Rows from block 4 of a small image classifier, named by matrix and row number. Rows with one number belong to one channel. Each number is 500 + 50 x the weight over its row's rms, rounded and kept within 0 to 999. All counts start at 0. Numbers have three digits each. After the name is the row's rms in percent of the matrix's.
Before each channel's rows are labels from the 100 images, of 14976, where the channel reaches its highest value: "lies over" is the class under the peak. Only what is clearly more common there than usual is listed. The data: rendered rooms with furniture.
# convs0: expand 5x5 conv (model.blocks.4.convs.0.weight, 120x40x5x5, standardized in use, each kernel summed), inputs 0-39
# convs1: project pointwise conv (model.blocks.4.convs.1.weight, 40x120x1x1, standardized in use, transposed), outputs 0-39

lies over: floor
convs0.48 079:398535466500509532505407482611475555497539527505489629501398534480510472473478421543471402530494534496480450470469490552
convs1.48 095:553329492446568534472571476499453460527520494496534464490455533543401495503526567487441586543510513509500505470457516405

lies over: floor
convs0.7 091:440558503411421508326438443530502538469522530494584502566490539493461493441563524451437530515495472520500551498523456504
convs1.7 098:478487520565433412523485449475374545527442435419502526545474470436504520499520451383521471526504485447459560577530446514

lies over: floor
convs0.36 097:571454551472484483396547416496454482485466498486458482486487474437490498558452418372532434436462547483511518463453534601
convs1.36 095:443507444507445506484485499531362471508473547533417495508659535508567461526468434496479494437510470542496593524549477491

lies over: floor
convs0.49 085:513423536440525503449443445509561535445513504456477582402559532538531488636485464488496572493450469525464587549505561530
convs1.49 091:480518503575604512537572524561501499499470539417511534460505561550438438419430508454419605488580533471465482452508455487

lies over: ceiling
convs0.104 068:593481471446473488408508557564527435487511597485567419476530456496501531532579576474436480529549570539507592483459464477
convs1.104 106:444438556579482518590462378448470523481543517523401477506509586490445507487528554438515555477387499481469524520539481544

lies over: floor
convs0.29 091:519498509502491476468507450561335509611509537538476401462533440482460537564467541523580500480465471489465491448536468582
convs1.29 100:535470618522470582388566521459518492470536505527519523561539543449528470505489487502473435506442506609470532459537470379

lies over: wall
convs0.47 104:524452449478476477445401530495536534519551486559515537422465456395483532413467564576544577472531554464522603472552509499
convs1.47 088:547536518474511434467512523544517571552438526547481487489402601502539547517431508526453455512448402517468618481435488423

lies over: wall
convs0.105 089:516488551524546512469532418478551492500449397487583515371524493448453407582540463515534561480494450464460511591485521462
convs1.105 082:368536498549538575477460563439511461497549458547471480556486433559447457422480494479466533497485434554506455470500414401

lies over: wall
convs0.15 094:513465461583540437452507391504505505520515552512592589483538477415427483545426495486610514523545497422471564497472506527
convs1.15 107:442539507496498576498414459545495528556441483477434473468417494522556448452454442518388510536522494592489526584579574483

lies over: wall
convs0.89 093:455488522423465500443565442489472345501493532464512459427464457484482395557509510450550521407524485465478551494479441442
convs1.89 111:469428511485449528471511489523425493517486495494498536540559497523570450429561429512631429442504559506546457464502627558

lies over: floor
convs0.68 108:455608547512489427540560430528557536436574466504383518530558468478474547402480434466421503497536514507491510521515504427
convs1.68 094:632429430518603561495513477479427450540498514512404482461475511474530479537534617461508482540528491441574512518452504473

lies over: floor
convs0.92 112:416582536511451463530441508579417472580464593476427496512496458491449537550545419542465541491504508551473526575483419459
convs1.92 101:603386474521526541447535466500508464569581532467574425535533592550463509524483575483449536543514517496503485456545468407

lies over: floor
convs0.33 089:443579526445455565494550423558474563509449506507450549465576575431457559430559516518512449502546422508467521427548488434
convs1.33 098:613452540439536540486462475462574425555527559478513401511457567550481426476493470521418510514565510536565496541545566452

lies over: wall
convs0.52 090:496483479559460584518528510429534532388461579540481387545567520512502435569560546494500504592491473507488512422577516503
convs1.52 094:517453540590551495578440423479476562512430517563530473431474563545579500581490523466525516555555503477463556486434406451

lies over: floor
convs0.28 123:510530388518497480497449489522436512481494467558573536510590664428461491416532504470567492515485495464476539470534437538
convs1.28 100:521446546576468446504527531433494458424469390449484495460446412517594495414582466470514480434450539459522495539516570508

lies over: wall
convs0.93 070:545469517470478593443526589529395415523546461473569520428532439474417441520483492522472496535509486457577598508461500454
convs1.93 106:598469504482445547473493512469462580546398510550446504520511559462507473495526407548590520472605456549503602470482486455

lies over: wall
convs0.64 101:558482530511536463454423465437515511551574587555569578499595524526527512537488352533500509522481455448530514434452497516
convs1.64 101:570600490389479602477440454513534467484468540538508458483497562557519429567552483447490489513426459473539541420449461539

lies over: wall
convs0.32 086:434446513516480549431591439557410401505604491457532504530467517508481476517563509520471528478563446457518488528467626518
convs1.32 087:526533479526455516544471416561439490567537559458581539435460566618549547469469521437524417548484562515431487497438517500

lies over: floor
convs0.27 078:640453462488486500423476402577586492554514603486467456475520505449481495484589474455530454503566518496461507543462525545
convs1.27 091:552481629491494503477406527580497453509520535446507463550488500524444472463432440529458543609383458512487500458446484461

lies over: wall
convs0.1 106:434474485560550495424515485496510452446472446478522602491529551422443571502499448539594532498604497445467532447602501530
convs1.1 105:497386532549496452641520516481505519543547469504519526467525469479506479541471436586504496519427578490485481571585443591

lies over: umbrella
convs0.110 127:481504415462499435471442533450463528529556561424421423501450572389479468510578555511560505467508472488426499482481571559
convs1.110 099:522492507537506548491567497442543487485497580646513505464424455524493571485607498583444507545566471524538470483521595463

lies over: wall
convs0.63 105:482429496505490371509527519471511410522496537471542487524527480512516482598590427441476545529478496573488427477437475382
convs1.63 093:641434497438553509525425457432537445461530460533540546513476457516525464523488454587521409457426490452496528521550468568

lies over: floor
convs0.115 114:512420430435512523590610430566479553405475473501548497571555438540487526425563509562434462504518517529543525512520507499
convs1.115 086:531547544504506475428462475528485449419525486442505529538467549450552407457497531428497416494465438387507488495429461385

lies over: wall
convs0.73 091:541577576544453510486443411500510457436550541542493558556529529474564530478486510662470493482532574438501495505470508427
convs1.73 107:463421421458578483564484578459517431540465482447499520495533458546516550599571445566439581572511513459491424488498469490

lies over: floor
convs0.44 073:478543521427561473546500447502453506526578476571558468505521466565497511535537474512484573604546563475548625412502486571
convs1.44 120:480505409574498440459423588504569528581565568516424485560464574435457507544527465537489476543487476481524440539476419461

lies over: floor
convs0.5 108:509494629440486492451584434505555488497471465544531628405554437513472540516505542476466446564601483499503513497498465491
convs1.5 096:431497525504448475460434562483489524531515468483313462488501461541514545513547551524492567586536422510583442525507496496

lies over: window
convs0.46 127:429466437508446490528384429495565530530412558405529520445505489531489466449530562510561494561479535477410591513481520505
convs1.46 090:598573490548512501437553503500453571484609528513473477456511460535541409513453592441451534520525434558424554493527542464

lies over: wall
convs0.94 090:525471499479565624431493480546560542618512506512562518532502620545456542531542489462506550539514449524538529432572544519
convs1.94 098:457460564481607470582504471486519492500526493527557451454493462480507481468552487516579412416542555458451415534543449615

lies over: floor
convs0.50 105:543535493595515518490556442535449509499545467626527486473528548514517544546469466466592467586450560476441621531469534516
convs1.50 106:475552444505485510545445514515469561514441560490477508441391566518590478477585416485507506445468479538512371560551545483

lies over: wall
convs0.91 117:504518550576555427473507474517573592510563411596534493461506463464510495523529511408522391515534451518469608512482466515
convs1.91 122:497455424485466482466413577537445468424528484430525554496498532435542434616469595520532464471511559404504501541547495500